Weights of a small class-conditioned spectrogram flow-matching model.
Model: arch dit, moe soft, patch size [32, 4], width 256.
Training: adamw at rate 0.00093, 15200 steps, batches of 256.
Data: trained on melodies that start on their tonic, played by one synthesised instrument, 26041 training examples, 149.4 epochs.
Rows from block 8, named by matrix and row number. Rows with one number belong to one attention dimension. Each number is 200 + 20 x the weight over its row's rms, rounded and kept within 0 to 999. All counts start at 0. After the name is the row's rms in percent of the matrix's.
# v: attention query, key and value (stacked) (model.blocks.8.attn.qkv.weight, 768x256, the v third), inputs 0-51
# proj: attention output (model.blocks.8.attn.proj.weight, 256x256, transposed), outputs 0-51
v.171,090,206,199,181,193,186,207,211,182,222,202,206,165,210,209,212,194,197,192,190,201,195,234,199,208,210,193,204,189,232,200,206,207,199,212,179,213,215,212,186,228,209,180,171,164,204,192,189,178,220,219,198,191
proj.171,089,210,194,183,194,192,197,217,201,196,182,175,201,159,235,207,209,165,202,203,174,206,213,202,199,222,196,206,190,196,194,183,203,150,186,192,209,204,200,199,179,158,196,194,157,172,163,203,219,212,208,157,215
v.172,116,190,199,179,170,164,205,201,199,201,208,210,165,187,172,200,210,216,207,201,178,211,203,202,227,199,181,188,223,206,199,197,201,174,183,222,221,202,198,176,175,168,177,185,155,181,200,182,206,197,205,191,202
proj.172,118,181,190,205,182,216,204,193,185,216,235,228,200,219,206,218,210,232,213,188,183,173,236,200,258,203,249,218,193,214,193,209,209,231,225,239,204,218,184,184,201,231,213,195,175,211,204,200,208,188,217,196,207
v.173,095,193,211,255,239,166,179,181,197,200,192,194,190,202,186,198,212,206,217,224,214,186,156,198,217,190,174,199,198,175,218,178,194,205,241,225,210,197,197,203,179,209,190,249,236,179,196,215,201,174,233,191,218
proj.173,087,207,180,217,221,186,206,208,207,196,200,239,183,232,202,180,202,212,208,201,215,206,154,217,169,202,204,196,198,199,210,212,198,218,211,200,189,208,231,179,209,206,202,201,222,195,212,196,204,220,178,216,204
v.174,077,204,182,154,201,272,188,194,184,201,206,193,190,188,233,179,201,184,178,214,200,191,211,151,175,210,174,215,184,178,204,201,196,212,214,255,189,199,210,215,192,179,206,196,199,180,232,201,194,206,201,198,209
proj.174,076,247,201,204,232,211,178,185,173,218,211,186,164,204,204,184,204,215,211,211,196,245,194,215,215,206,187,189,234,200,207,191,188,219,201,205,197,224,201,226,225,181,203,220,231,216,200,165,186,193,187,205,201
v.175,090,235,200,166,194,224,216,207,201,183,201,241,252,202,197,183,154,188,200,168,182,238,208,196,162,223,210,188,164,200,197,153,201,201,216,195,192,221,202,210,192,212,182,185,191,234,228,203,199,197,201,211,205
proj.175,089,210,193,198,224,185,180,199,189,185,235,193,215,231,223,208,209,217,185,194,213,250,213,187,222,222,200,213,183,184,229,219,202,194,170,211,177,177,232,175,193,200,201,171,219,222,205,223,200,184,192,194,222
v.176,106,215,186,198,195,204,201,213,192,200,207,209,199,210,237,196,208,210,219,205,196,189,198,182,173,208,190,210,185,225,186,187,174,197,206,205,204,220,192,221,243,222,178,202,165,214,214,173,202,222,181,218,203
proj.176,103,184,202,205,200,237,194,166,169,195,196,223,216,206,223,207,229,206,206,200,199,220,178,197,218,194,203,201,182,205,191,209,238,227,201,182,226,198,194,206,207,223,198,226,199,228,201,198,195,196,223,229,196
v.177,103,180,196,202,196,212,204,234,183,200,200,202,187,192,200,185,207,186,204,200,198,202,195,222,219,204,194,193,221,207,205,208,214,199,203,114,165,211,207,185,217,202,216,193,198,209,191,237,192,224,198,207,191
proj.177,104,257,197,187,193,209,223,196,182,214,224,209,181,207,229,213,200,194,190,212,208,186,159,171,166,186,216,187,207,173,199,218,210,181,215,249,193,206,225,214,197,181,253,202,199,209,215,168,199,185,203,203,186
v.178,109,232,219,199,191,189,201,199,175,220,197,179,187,187,172,193,248,197,205,208,225,198,191,165,171,186,203,199,172,161,212,173,209,207,258,246,183,200,191,190,240,213,199,195,195,183,201,194,204,167,187,170,199
proj.178,102,169,198,219,182,196,189,219,213,204,191,198,206,184,176,168,206,197,197,164,200,215,224,190,211,199,193,197,163,162,207,177,224,182,214,145,202,204,173,206,203,195,228,198,246,185,216,217,177,227,195,185,210
v.179,097,230,202,214,207,211,208,205,175,207,203,193,175,204,266,197,209,200,197,200,202,201,211,222,237,180,196,200,213,176,206,189,227,203,180,198,210,208,201,217,174,201,223,197,173,205,199,193,208,223,190,229,193
proj.179,103,173,206,188,176,223,215,197,202,226,208,223,199,189,263,194,196,203,214,205,201,197,212,201,193,191,216,184,187,182,216,223,215,218,227,210,190,182,223,202,205,191,231,195,174,200,200,210,204,172,178,200,208
v.180,109,156,188,183,222,184,185,201,190,218,200,176,184,217,184,181,164,193,203,190,221,239,207,220,231,219,187,169,194,197,198,221,198,177,208,187,178,188,202,172,200,209,202,207,280,221,200,240,160,182,168,213,206
proj.180,100,226,209,237,200,203,188,193,240,204,172,191,202,227,173,206,195,206,191,174,168,234,190,196,158,204,174,220,211,203,208,194,194,195,167,213,220,212,185,201,217,237,165,216,177,189,202,210,193,218,235,201,188
v.181,089,199,191,207,190,231,198,201,212,198,209,208,192,177,205,205,203,208,200,185,226,152,210,242,227,181,184,200,210,217,209,228,210,205,225,190,236,203,227,223,240,210,200,215,175,175,197,198,176,234,221,210,201
proj.181,097,203,176,188,180,208,230,193,166,235,198,212,215,180,227,180,207,201,215,206,204,150,189,162,209,176,186,202,204,198,219,208,177,176,195,226,211,232,201,188,267,193,207,184,174,195,188,199,218,228,162,210,200
v.182,094,234,192,217,198,196,158,195,190,196,200,235,218,218,212,204,199,222,201,187,195,205,193,165,201,200,198,210,211,227,218,187,184,221,195,218,205,200,199,219,174,195,207,226,174,195,216,222,203,205,196,191,222
proj.182,092,153,192,199,225,170,232,187,167,182,202,202,201,227,199,193,220,160,182,210,198,221,176,226,174,187,207,214,208,184,213,232,203,190,163,202,194,231,221,194,188,176,178,212,198,220,201,191,199,220,187,212,190
v.183,096,185,229,203,193,198,212,190,200,198,201,169,205,212,254,160,207,198,196,186,212,190,213,200,185,164,213,199,235,162,201,192,217,203,213,208,199,194,200,181,218,211,206,195,247,202,193,167,200,204,191,185,193
proj.183,095,210,206,231,202,217,181,202,199,207,193,206,197,224,201,221,177,207,219,182,215,172,199,204,197,233,192,206,223,202,191,160,187,208,185,190,206,217,196,223,192,240,181,180,198,223,200,230,210,191,202,204,209
v.184,106,184,193,224,206,224,221,196,222,185,201,205,190,215,239,178,168,198,180,249,187,208,231,191,165,188,200,212,199,219,200,210,196,240,221,176,185,208,200,189,207,201,167,201,172,184,218,212,196,199,203,229,201
proj.184,104,198,175,205,199,252,205,198,195,213,209,218,189,242,211,221,231,189,184,280,247,191,173,214,174,190,229,206,199,222,210,206,215,205,217,203,203,220,208,198,215,208,208,180,199,222,180,214,209,181,225,214,197
v.185,097,246,200,197,194,220,209,215,167,178,204,207,210,180,175,200,188,194,212,224,201,188,192,191,193,198,188,195,199,263,206,207,171,206,204,179,196,206,203,212,231,202,157,201,214,196,182,187,198,217,202,198,202
proj.185,094,195,201,204,184,220,192,198,195,198,184,226,164,205,238,210,230,202,202,217,226,185,200,237,187,193,207,185,197,249,179,212,200,210,233,194,175,213,200,204,249,209,183,177,170,193,178,193,200,197,195,187,193
v.186,102,176,185,199,200,249,228,187,230,188,197,205,235,178,176,213,186,183,226,158,212,224,195,200,216,202,188,221,219,217,190,194,166,222,164,193,192,214,196,199,238,198,163,182,159,199,203,158,207,188,227,187,198
proj.186,104,204,197,210,204,229,150,187,192,172,177,208,206,192,167,189,212,196,197,156,182,181,198,222,223,204,190,204,192,231,183,172,199,222,201,194,203,174,206,200,207,225,206,197,192,214,187,207,178,180,199,196,200
v.187,104,224,211,194,187,201,217,206,252,184,196,200,227,204,219,212,201,193,198,257,163,218,184,181,190,214,171,201,188,258,199,182,184,217,118,204,168,208,222,200,167,183,211,218,206,197,183,184,200,199,189,180,213
proj.187,095,193,188,210,199,193,213,181,221,235,231,204,178,215,154,219,204,209,216,262,212,202,200,248,194,202,188,210,188,229,228,215,183,221,228,151,203,204,204,167,202,177,174,199,203,198,189,204,192,221,207,205,188
v.188,097,151,176,192,232,173,195,204,223,185,200,227,181,195,229,203,175,200,210,195,197,198,212,209,206,177,194,205,169,202,192,202,255,213,186,164,224,186,210,213,207,172,205,183,202,212,190,166,198,199,185,176,186
proj.188,103,206,192,211,217,195,216,188,240,198,187,174,171,202,190,198,209,216,211,186,206,163,186,198,194,215,166,207,187,193,226,179,188,188,200,194,192,197,212,181,168,207,196,182,218,190,207,200,191,224,191,228,219
v.189,091,187,194,200,238,194,244,163,203,196,209,198,187,209,200,169,193,209,188,202,223,183,179,210,223,202,219,218,205,180,189,220,223,224,215,157,250,201,181,211,245,240,220,200,194,171,204,191,224,153,203,228,204
proj.189,083,167,196,195,195,216,209,196,204,204,195,209,216,222,227,206,199,179,200,177,255,168,210,158,138,200,223,202,194,153,205,169,177,225,200,217,209,199,207,201,210,181,235,180,204,206,221,208,203,169,195,205,211
v.190,097,218,192,191,173,197,187,212,206,185,201,204,207,200,181,190,193,168,201,244,142,203,202,201,199,203,202,207,214,241,200,201,207,192,170,204,149,187,204,201,138,194,198,178,200,212,220,208,200,234,194,199,202
proj.190,100,208,206,197,172,230,225,219,249,212,205,197,220,195,211,195,177,200,190,200,199,198,184,204,198,186,202,184,196,267,200,213,185,207,235,182,161,179,203,182,189,189,196,193,209,196,197,198,182,220,203,172,189
v.191,101,242,173,190,202,200,220,196,252,201,214,218,244,200,181,198,173,186,221,187,163,220,171,149,158,220,176,205,216,195,201,191,174,205,212,242,171,200,201,172,187,180,197,225,190,187,210,207,190,199,184,204,210
proj.191,101,227,202,217,193,217,224,191,223,200,202,205,195,230,200,224,241,189,163,202,211,209,196,221,213,212,201,200,201,239,190,204,240,200,161,159,192,180,212,205,169,191,199,220,201,193,184,195,202,190,198,199,211
v.192,094,196,247,206,200,168,177,154,187,208,200,187,197,222,208,182,222,226,216,190,212,180,193,194,170,218,209,196,208,169,203,203,171,227,201,229,183,230,182,218,208,247,175,220,187,213,191,209,201,193,172,191,160
proj.192,089,199,191,198,272,211,206,152,203,218,245,211,223,238,198,184,201,257,183,204,213,163,224,178,216,194,228,142,200,201,198,207,186,209,216,240,200,216,175,171,174,218,172,216,188,193,222,187,190,194,217,248,156
v.193,110,228,179,199,225,203,202,192,199,193,209,187,209,208,158,198,172,191,199,138,223,177,207,200,174,216,201,214,196,187,217,207,225,218,201,185,186,203,196,197,177,164,210,182,199,156,199,189,231,167,168,196,163
proj.193,093,184,175,202,191,203,188,200,218,179,205,206,205,200,185,177,196,185,202,190,189,205,210,170,243,182,219,166,187,219,188,219,201,149,201,223,177,189,228,218,214,184,153,189,195,202,203,188,228,214,196,176,192
v.194,114,206,235,202,218,205,221,234,192,197,200,207,195,225,229,182,149,197,187,200,183,209,207,249,189,235,198,206,204,186,200,219,147,180,198,194,207,216,154,203,182,207,178,178,177,203,179,227,203,203,183,226,175
proj.194,122,161,177,208,201,227,186,205,214,174,221,210,232,201,189,192,195,184,194,206,216,170,218,197,214,197,199,213,222,209,155,189,238,217,234,197,152,216,201,196,203,217,166,208,195,181,186,203,188,227,229,191,200
v.195,112,205,161,179,153,196,204,231,199,175,200,190,195,194,170,174,186,167,196,201,206,229,208,189,246,204,207,182,216,244,200,192,208,220,196,221,198,187,235,223,192,217,214,213,200,173,230,217,159,179,240,201,220
proj.195,100,199,182,175,172,190,221,183,216,194,198,168,211,173,228,197,197,216,200,196,194,198,205,214,203,222,174,243,192,184,200,188,170,225,169,204,226,198,237,186,232,198,236,176,204,192,213,207,222,217,184,195,228
v.196,113,195,201,208,186,197,205,171,165,195,206,206,204,210,214,208,199,217,203,225,196,229,194,181,234,202,202,190,198,216,200,199,214,197,185,219,207,134,209,207,202,166,166,176,202,216,189,202,202,205,186,176,242
proj.196,099,182,188,179,207,204,206,219,200,202,184,214,175,182,214,222,198,147,161,197,219,211,193,275,200,220,185,189,194,192,198,193,198,191,200,189,226,205,199,193,198,224,200,222,195,190,179,206,202,186,230,176,200
v.197,104,172,185,195,168,210,189,195,238,205,189,190,221,206,202,244,240,224,224,257,236,203,199,191,224,203,197,219,186,223,205,180,215,203,162,232,200,205,211,222,212,178,219,208,213,180,202,178,186,217,204,195,248
proj.197,100,211,238,234,192,201,168,209,198,214,208,200,194,193,214,207,163,171,210,169,173,200,228,231,170,226,173,226,197,166,189,195,212,206,200,192,188,176,210,190,167,185,225,205,222,220,196,185,205,196,217,197,226
v.198,111,167,164,174,188,214,177,237,199,203,200,193,215,184,210,199,206,186,218,233,172,214,202,195,197,202,194,203,205,218,202,214,192,187,203,227,221,203,209,182,202,165,190,203,186,163,199,240,187,210,201,207,226
proj.198,115,206,258,234,204,169,174,225,194,212,200,196,177,229,184,213,172,181,239,187,163,179,207,222,195,198,183,242,222,203,211,206,166,189,206,229,190,199,195,180,200,215,191,184,161,229,189,167,209,205,200,167,196
v.199,117,198,179,207,207,173,195,189,205,210,200,207,206,179,213,204,209,212,180,183,203,188,186,226,172,193,212,186,197,198,205,225,192,201,197,142,242,208,186,170,193,195,193,224,203,218,207,201,209,196,179,168,158
proj.199,114,225,233,209,218,193,225,224,187,193,203,204,191,220,191,247,210,217,195,202,240,160,202,219,204,198,202,195,237,196,178,173,217,199,200,195,131,213,190,200,207,211,175,171,226,192,193,224,192,218,200,214,212
v.200,120,211,198,202,201,164,206,175,174,210,206,199,194,169,197,175,183,215,206,173,230,169,231,208,225,198,229,203,185,153,203,196,201,210,196,172,242,185,176,185,204,170,208,155,211,183,185,176,232,200,144,190,143
proj.200,086,216,174,182,201,197,202,210,200,194,193,226,202,207,168,189,200,183,192,188,205,181,192,194,247,200,249,201,168,209,213,201,198,205,196,177,191,200,189,202,216,195,192,174,239,174,180,203,196,193,212,182,170
v.201,124,189,234,159,218,206,181,220,197,191,202,227,208,200,200,197,239,210,206,194,219,229,227,200,184,194,227,205,251,203,199,210,195,198,197,180,166,196,160,200,190,211,197,237,211,200,202,236,206,245,242,200,232
proj.201,122,207,181,185,187,174,220,197,214,205,202,168,181,202,191,223,197,211,200,172,198,221,233,251,199,196,198,206,228,150,176,214,188,205,227,198,202,211,199,207,194,181,227,189,207,185,210,197,209,192,173,205,204
v.202,117,182,187,238,192,175,222,210,189,176,202,199,190,229,216,195,176,201,194,221,164,186,194,229,201,210,190,208,170,196,191,209,206,230,199,195,221,205,192,229,202,228,192,173,188,229,187,176,219,198,179,230,169
proj.202,116,215,207,197,202,215,212,173,195,205,207,203,206,205,203,204,196,203,219,204,234,190,193,152,192,187,209,201,189,226,222,201,219,190,210,196,178,226,197,219,213,230,214,174,213,175,204,196,164,174,236,206,166
v.203,124,220,231,205,188,211,211,189,183,211,189,190,195,201,191,212,204,202,180,191,209,188,203,222,210,196,187,193,153,184,184,198,219,190,227,200,211,187,193,142,190,205,198,165,187,232,192,195,217,192,187,197,165
proj.203,112,202,177,205,186,244,225,195,207,152,192,203,220,217,206,181,219,208,199,239,218,192,199,181,207,182,203,157,183,226,200,176,234,227,204,166,204,196,181,203,228,226,198,188,220,208,179,202,200,177,197,244,196
v.204,115,227,219,217,236,225,199,207,201,210,219,223,207,191,200,205,213,206,228,192,200,200,162,207,212,179,208,202,183,196,204,192,216,184,212,225,208,197,184,222,180,199,200,179,207,196,183,178,202,203,213,190,208
proj.204,102,228,169,198,200,208,193,226,199,208,174,221,214,210,207,202,188,197,194,210,223,197,187,186,160,199,210,212,184,220,159,215,199,189,198,207,198,226,155,232,217,219,200,242,203,185,201,230,170,174,199,167,204
v.205,118,197,179,218,209,223,184,206,205,199,199,185,212,201,214,210,200,206,197,238,173,165,183,193,201,185,190,224,226,155,209,208,211,190,195,203,199,182,189,177,181,162,178,186,213,184,203,212,204,203,179,230,173
proj.205,118,203,185,208,225,206,203,212,159,176,185,202,191,216,191,216,209,225,233,178,191,197,181,222,182,200,185,188,198,209,162,242,220,164,218,225,163,210,189,204,206,194,200,203,215,228,206,212,181,163,202,178,186
v.206,133,202,214,201,198,204,206,199,218,218,200,188,196,194,184,168,183,230,197,170,197,200,218,188,178,199,202,246,200,169,173,175,190,224,206,177,215,217,209,174,181,187,197,183,204,194,225,190,238,158,190,198,161
proj.206,107,186,201,168,187,214,213,197,203,195,195,183,201,197,161,212,191,200,200,189,188,171,208,215,212,184,216,207,222,202,190,211,221,189,178,240,196,195,213,205,251,195,183,172,213,200,212,192,200,228,191,203,164
v.207,118,183,189,175,178,241,240,249,209,228,186,239,203,221,210,224,189,210,211,239,192,240,193,198,213,212,223,193,215,222,160,191,173,192,205,219,187,213,214,166,205,223,193,201,189,220,204,201,161,194,224,201,255
proj.207,084,184,178,222,201,208,208,206,187,195,208,197,209,158,198,226,211,193,217,208,169,181,163,236,191,237,190,234,229,157,199,202,190,231,186,199,201,176,197,200,176,218,243,203,199,231,193,198,207,217,196,188,242
v.208,098,196,170,216,201,203,211,200,200,220,215,217,217,180,201,231,127,196,203,176,171,201,194,202,199,197,186,220,201,196,202,204,200,188,162,178,193,215,206,206,209,216,260,208,212,212,194,234,206,203,182,222,192
proj.208,104,194,190,172,170,178,208,185,200,200,224,181,203,184,197,202,233,225,200,185,201,206,216,213,188,199,207,180,176,200,191,196,209,185,213,193,202,198,194,211,192,198,248,219,160,201,231,229,195,187,204,203,186
v.209,104,140,208,197,202,226,190,225,202,206,188,206,182,208,231,161,170,206,190,231,181,211,211,208,195,203,204,203,240,182,215,206,199,197,200,189,206,201,201,218,179,197,228,198,200,218,206,222,191,175,203,206,208
proj.209,100,258,181,183,203,228,192,230,189,202,173,200,198,199,188,223,223,200,199,260,203,170,201,220,236,207,206,198,214,204,203,189,219,180,216,176,192,201,190,200,168,198,202,219,180,178,158,207,203,211,188,198,182
v.210,103,166,223,244,257,148,201,231,189,157,203,191,168,204,153,175,239,205,196,252,191,214,202,207,214,191,205,188,183,180,195,205,218,203,220,179,198,184,175,192,179,228,164,213,183,183,193,215,209,218,202,197,201
proj.210,092,183,202,160,225,178,219,208,214,195,191,190,181,218,159,189,185,198,200,196,223,192,201,202,176,209,210,204,237,186,213,204,200,202,219,218,198,233,200,188,157,194,178,210,188,194,224,210,197,188,221,191,205
v.211,096,199,183,203,194,209,201,184,188,242,200,179,204,200,198,200,244,215,200,196,217,212,207,235,245,217,205,202,200,194,204,198,196,199,235,141,239,196,198,203,216,217,206,188,241,176,198,204,211,200,199,198,200
proj.211,085,197,201,207,198,237,175,204,213,191,198,208,222,210,174,193,178,188,165,208,196,188,238,171,181,187,193,197,199,177,207,210,197,222,171,205,244,189,197,202,154,200,203,208,220,187,190,158,198,189,206,173,202
v.212,090,215,193,204,199,225,180,175,197,240,200,210,202,174,243,194,180,203,196,202,232,165,188,183,209,179,196,214,174,190,203,205,222,167,176,192,211,213,192,197,200,190,263,203,205,234,159,199,221,203,183,203,173
proj.212,099,165,195,185,171,197,204,204,195,179,204,182,210,199,191,229,199,185,207,214,188,195,160,210,157,192,198,183,188,184,187,202,216,207,222,206,212,192,204,203,211,214,239,200,191,204,227,206,159,196,202,195,177
v.213,090,167,192,186,165,198,202,218,197,201,199,181,172,197,179,199,187,221,198,202,167,215,203,199,164,195,186,219,227,201,190,214,207,191,267,185,211,201,203,202,219,176,177,193,191,204,200,218,202,216,185,169,182
proj.213,093,222,174,204,185,232,192,167,176,204,192,212,170,226,185,225,283,199,192,200,223,218,213,217,228,174,168,193,217,200,220,225,174,198,151,192,215,211,197,192,185,216,195,207,212,238,184,215,219,213,203,202,200
v.214,086,170,183,228,214,199,196,214,170,202,202,203,148,197,185,215,201,176,217,206,202,197,208,186,190,202,202,198,183,199,204,200,198,195,204,211,204,240,217,179,212,241,187,179,215,203,194,215,202,212,195,234,201
proj.214,091,189,183,196,204,225,213,199,229,188,246,190,211,232,242,178,200,217,228,194,227,227,157,189,205,179,207,197,211,235,197,199,204,230,212,199,186,195,217,199,200,211,195,185,251,214,204,196,210,196,205,185,216
v.215,085,200,198,228,204,208,215,210,168,228,185,198,200,190,250,143,178,204,197,232,200,181,185,201,190,207,194,201,201,219,200,199,232,217,229,215,187,221,201,199,157,199,214,200,245,188,189,198,199,221,203,221,222
proj.215,088,177,184,183,199,190,198,212,118,188,176,225,215,180,179,256,189,189,186,218,172,190,195,201,217,205,200,201,231,193,192,204,208,206,203,201,209,195,180,214,191,181,198,178,160,227,206,233,194,201,187,190,202
v.216,092,197,193,222,219,187,195,193,219,174,207,222,203,206,213,258,239,203,202,183,203,202,248,230,255,199,202,182,174,229,187,226,198,231,204,212,273,193,211,185,194,194,198,223,165,201,188,201,197,186,202,166,231
proj.216,086,218,191,186,179,165,199,227,210,240,208,198,178,202,213,169,196,228,184,175,239,255,197,194,166,203,223,196,185,220,203,185,202,170,202,170,181,225,191,193,206,171,196,214,244,181,201,219,207,205,207,209,194
v.217,098,198,187,166,219,250,196,209,199,252,197,198,233,182,183,195,216,203,201,167,194,234,203,196,233,209,185,195,220,171,198,198,173,199,236,219,220,204,198,197,204,194,196,171,202,205,181,174,204,223,195,215,212
proj.217,093,217,190,193,195,192,211,197,199,187,173,218,218,221,202,185,201,178,215,199,197,202,200,171,164,204,207,196,198,197,201,209,204,206,121,214,226,211,200,207,194,189,218,192,194,208,170,232,204,188,199,210,219
v.218,091,208,191,164,210,246,177,201,235,155,181,219,212,205,219,215,156,201,201,174,186,226,199,210,191,178,211,205,189,225,196,198,200,207,196,201,223,199,215,199,169,181,206,196,206,185,213,206,201,246,190,214,200
proj.218,087,214,170,205,186,237,230,193,202,218,201,207,218,196,217,208,228,219,175,208,202,248,198,160,200,202,188,186,202,213,209,216,200,194,181,207,210,206,159,197,200,223,237,199,186,185,185,210,200,194,203,197,170
v.219,103,199,213,200,216,193,206,178,212,254,182,161,209,238,204,161,223,227,193,218,209,194,175,184,211,200,201,202,212,167,205,199,201,182,191,185,195,186,190,215,197,198,196,247,237,176,190,233,191,203,191,199,208
proj.219,097,182,176,185,208,193,186,180,179,162,166,197,232,222,187,200,201,183,176,222,165,205,223,213,193,203,190,187,193,168,199,195,204,232,207,203,207,214,173,200,166,205,166,238,153,211,214,198,203,200,194,192,206
v.220,104,198,195,218,184,214,153,200,217,198,203,196,202,184,202,203,170,179,190,201,197,217,246,208,194,205,218,201,222,220,201,190,216,201,174,209,221,193,207,184,162,188,218,222,228,211,190,190,201,200,188,200,195
proj.220,093,192,202,186,180,209,174,198,181,221,185,199,195,203,188,206,222,201,180,214,169,237,201,185,208,182,177,203,252,250,210,206,207,188,188,230,213,198,202,215,188,220,186,214,195,206,197,207,200,197,188,198,195
v.221,096,170,195,216,202,192,198,208,197,190,200,193,213,196,249,139,170,218,220,196,193,230,174,189,176,185,193,200,233,192,201,201,175,197,175,203,166,197,200,189,193,177,191,202,231,228,223,193,213,196,201,202,201
proj.221,096,195,203,193,190,187,185,203,174,228,191,201,154,212,204,247,221,199,198,200,178,193,189,211,201,189,216,214,221,180,214,191,193,205,189,218,209,211,177,191,185,195,220,203,155,223,189,175,193,205,216,187,201
v.222,091,220,195,187,200,209,202,233,178,220,200,187,204,232,185,140,201,202,213,197,183,245,198,192,193,210,204,210,227,215,199,210,199,186,216,204,176,194,191,226,147,202,227,205,211,195,215,209,188,223,187,210,204
proj.222,089,209,196,195,191,198,195,201,204,186,201,198,198,209,207,221,212,199,170,208,192,187,216,192,179,208,200,197,190,232,187,216,218,187,193,194,199,242,185,215,170,236,166,199,136,192,190,191,199,201,190,208,211
v.223,090,226,206,191,219,201,181,197,205,199,199,172,207,191,179,196,221,192,202,187,222,204,229,227,223,186,201,230,276,252,208,190,194,215,220,199,199,174,209,228,169,206,159,203,210,164,201,155,200,210,248,196,197
proj.223,093,164,213,189,190,197,212,218,212,195,197,221,185,174,192,198,165,184,231,167,190,191,202,187,184,219,209,190,217,248,196,209,239,177,154,230,193,229,217,216,207,181,159,192,160,191,209,199,213,194,210,191,205
v.224,111,260,218,203,194,205,201,170,186,202,194,181,191,204,207,194,220,213,197,182,193,197,180,218,214,200,198,204,205,215,198,183,197,180,180,182,173,189,188,220,203,195,223,226,170,199,211,224,209,193,205,216,203
proj.224,115,159,203,200,213,201,175,198,185,206,153,192,195,250,218,230,150,177,195,211,211,192,206,201,186,175,210,220,181,214,196,188,179,237,199,201,218,196,177,195,190,208,219,209,211,200,197,203,205,194,180,183,208
v.225,100,214,188,193,177,204,195,201,169,216,199,176,197,180,154,198,213,205,213,145,217,196,196,154,203,202,204,189,220,197,198,178,226,174,229,179,174,198,227,199,223,217,237,184,229,202,222,205,210,191,217,206,209
proj.225,097,157,208,198,216,192,210,195,164,186,215,192,175,198,189,206,209,202,241,131,207,190,201,203,178,195,191,190,229,220,186,196,226,191,202,256,187,206,223,190,220,197,200,172,210,233,212,200,201,211,183,195,201
v.226,094,200,189,195,186,237,213,201,231,212,189,188,206,199,215,191,216,204,191,162,207,241,238,259,239,235,219,214,226,200,202,186,205,203,173,166,201,223,203,217,179,210,234,204,207,210,199,205,211,208,206,200,266
proj.226,093,202,184,203,183,217,190,196,197,201,161,177,202,207,199,192,198,218,215,149,216,231,202,187,192,200,204,195,196,202,191,210,207,213,231,230,238,196,201,228,163,244,234,171,213,196,179,213,202,203,159,194,244
v.227,094,170,193,217,208,194,219,214,220,196,200,204,190,201,152,229,192,206,204,201,181,153,188,203,233,196,197,198,217,196,194,207,189,195,143,226,168,198,196,219,199,198,173,226,214,197,199,209,198,192,201,192,225
proj.227,106,174,207,176,188,157,203,214,211,203,192,198,199,175,157,192,217,170,184,215,197,180,228,202,209,211,203,213,168,167,210,210,185,174,195,170,209,170,179,208,195,179,198,212,171,187,253,223,204,181,209,204,189
v.228,102,218,196,192,179,203,202,218,236,163,194,195,242,224,185,218,200,191,210,202,182,160,192,200,191,228,197,199,270,242,200,201,165,229,190,196,205,237,216,199,184,197,200,222,216,224,235,206,213,201,204,170,189
proj.228,109,167,208,216,214,178,195,177,215,214,175,199,223,210,158,202,185,192,184,219,179,162,208,200,263,185,208,223,252,222,206,213,162,182,203,206,210,187,200,194,171,201,150,211,185,187,212,146,184,193,215,208,192
v.229,090,189,201,201,181,186,216,190,221,183,194,176,204,223,159,177,225,194,179,254,225,217,201,213,180,227,226,189,138,151,202,208,198,202,174,194,189,205,180,203,179,196,195,186,203,197,175,178,207,192,185,197,183
proj.229,097,187,209,189,203,241,209,219,246,214,177,161,189,211,250,175,202,207,200,208,217,176,203,183,196,187,201,212,159,197,187,175,181,204,245,207,177,200,205,203,200,207,235,191,147,200,195,206,190,218,226,182,192
v.230,081,234,194,179,205,178,200,211,202,211,210,208,202,195,236,218,190,182,204,218,205,180,225,224,180,201,189,205,216,213,184,188,171,201,175,198,205,208,200,186,173,194,196,200,214,193,213,205,201,193,173,207,197
proj.230,081,159,197,203,200,205,181,204,227,206,218,195,213,180,242,178,179,195,200,240,194,196,193,147,242,207,175,218,181,193,228,216,200,211,225,203,226,198,180,219,200,234,183,187,206,200,215,204,201,200,220,220,191
v.231,101,189,199,216,200,217,178,192,231,200,191,204,202,199,170,215,223,219,197,187,200,173,202,179,203,198,224,207,234,203,201,208,196,221,180,212,192,207,203,186,199,191,214,211,150,184,223,204,197,212,220,200,189
proj.231,116,238,196,178,169,208,216,210,228,216,175,214,155,193,183,200,192,195,216,202,200,171,220,206,189,205,214,196,198,221,199,201,197,162,193,182,217,192,208,218,228,183,194,150,231,203,206,275,216,187,210,181,200
v.232,099,204,191,225,237,211,200,207,170,233,205,177,206,197,200,191,207,201,200,194,207,228,218,217,214,211,204,207,223,187,203,198,235,155,198,176,204,194,211,201,206,225,225,162,180,197,180,160,203,204,196,197,201
proj.232,103,207,222,199,238,212,172,190,160,200,205,200,167,200,218,228,187,200,219,159,228,180,204,177,187,197,199,201,230,204,195,195,212,231,229,185,210,210,216,189,191,197,224,188,223,227,196,210,201,203,197,182,213
v.233,081,268,203,218,206,207,233,189,206,213,200,177,196,180,220,195,222,210,198,232,194,211,204,199,203,205,199,200,199,185,201,210,181,170,176,205,216,183,186,200,206,183,169,177,180,168,198,206,201,201,194,230,223
proj.233,079,162,194,186,187,260,201,186,183,195,216,226,198,188,244,212,199,242,191,219,204,214,198,170,203,203,203,191,178,197,179,192,204,269,225,190,180,194,223,195,185,227,176,181,213,224,186,180,192,170,164,214,211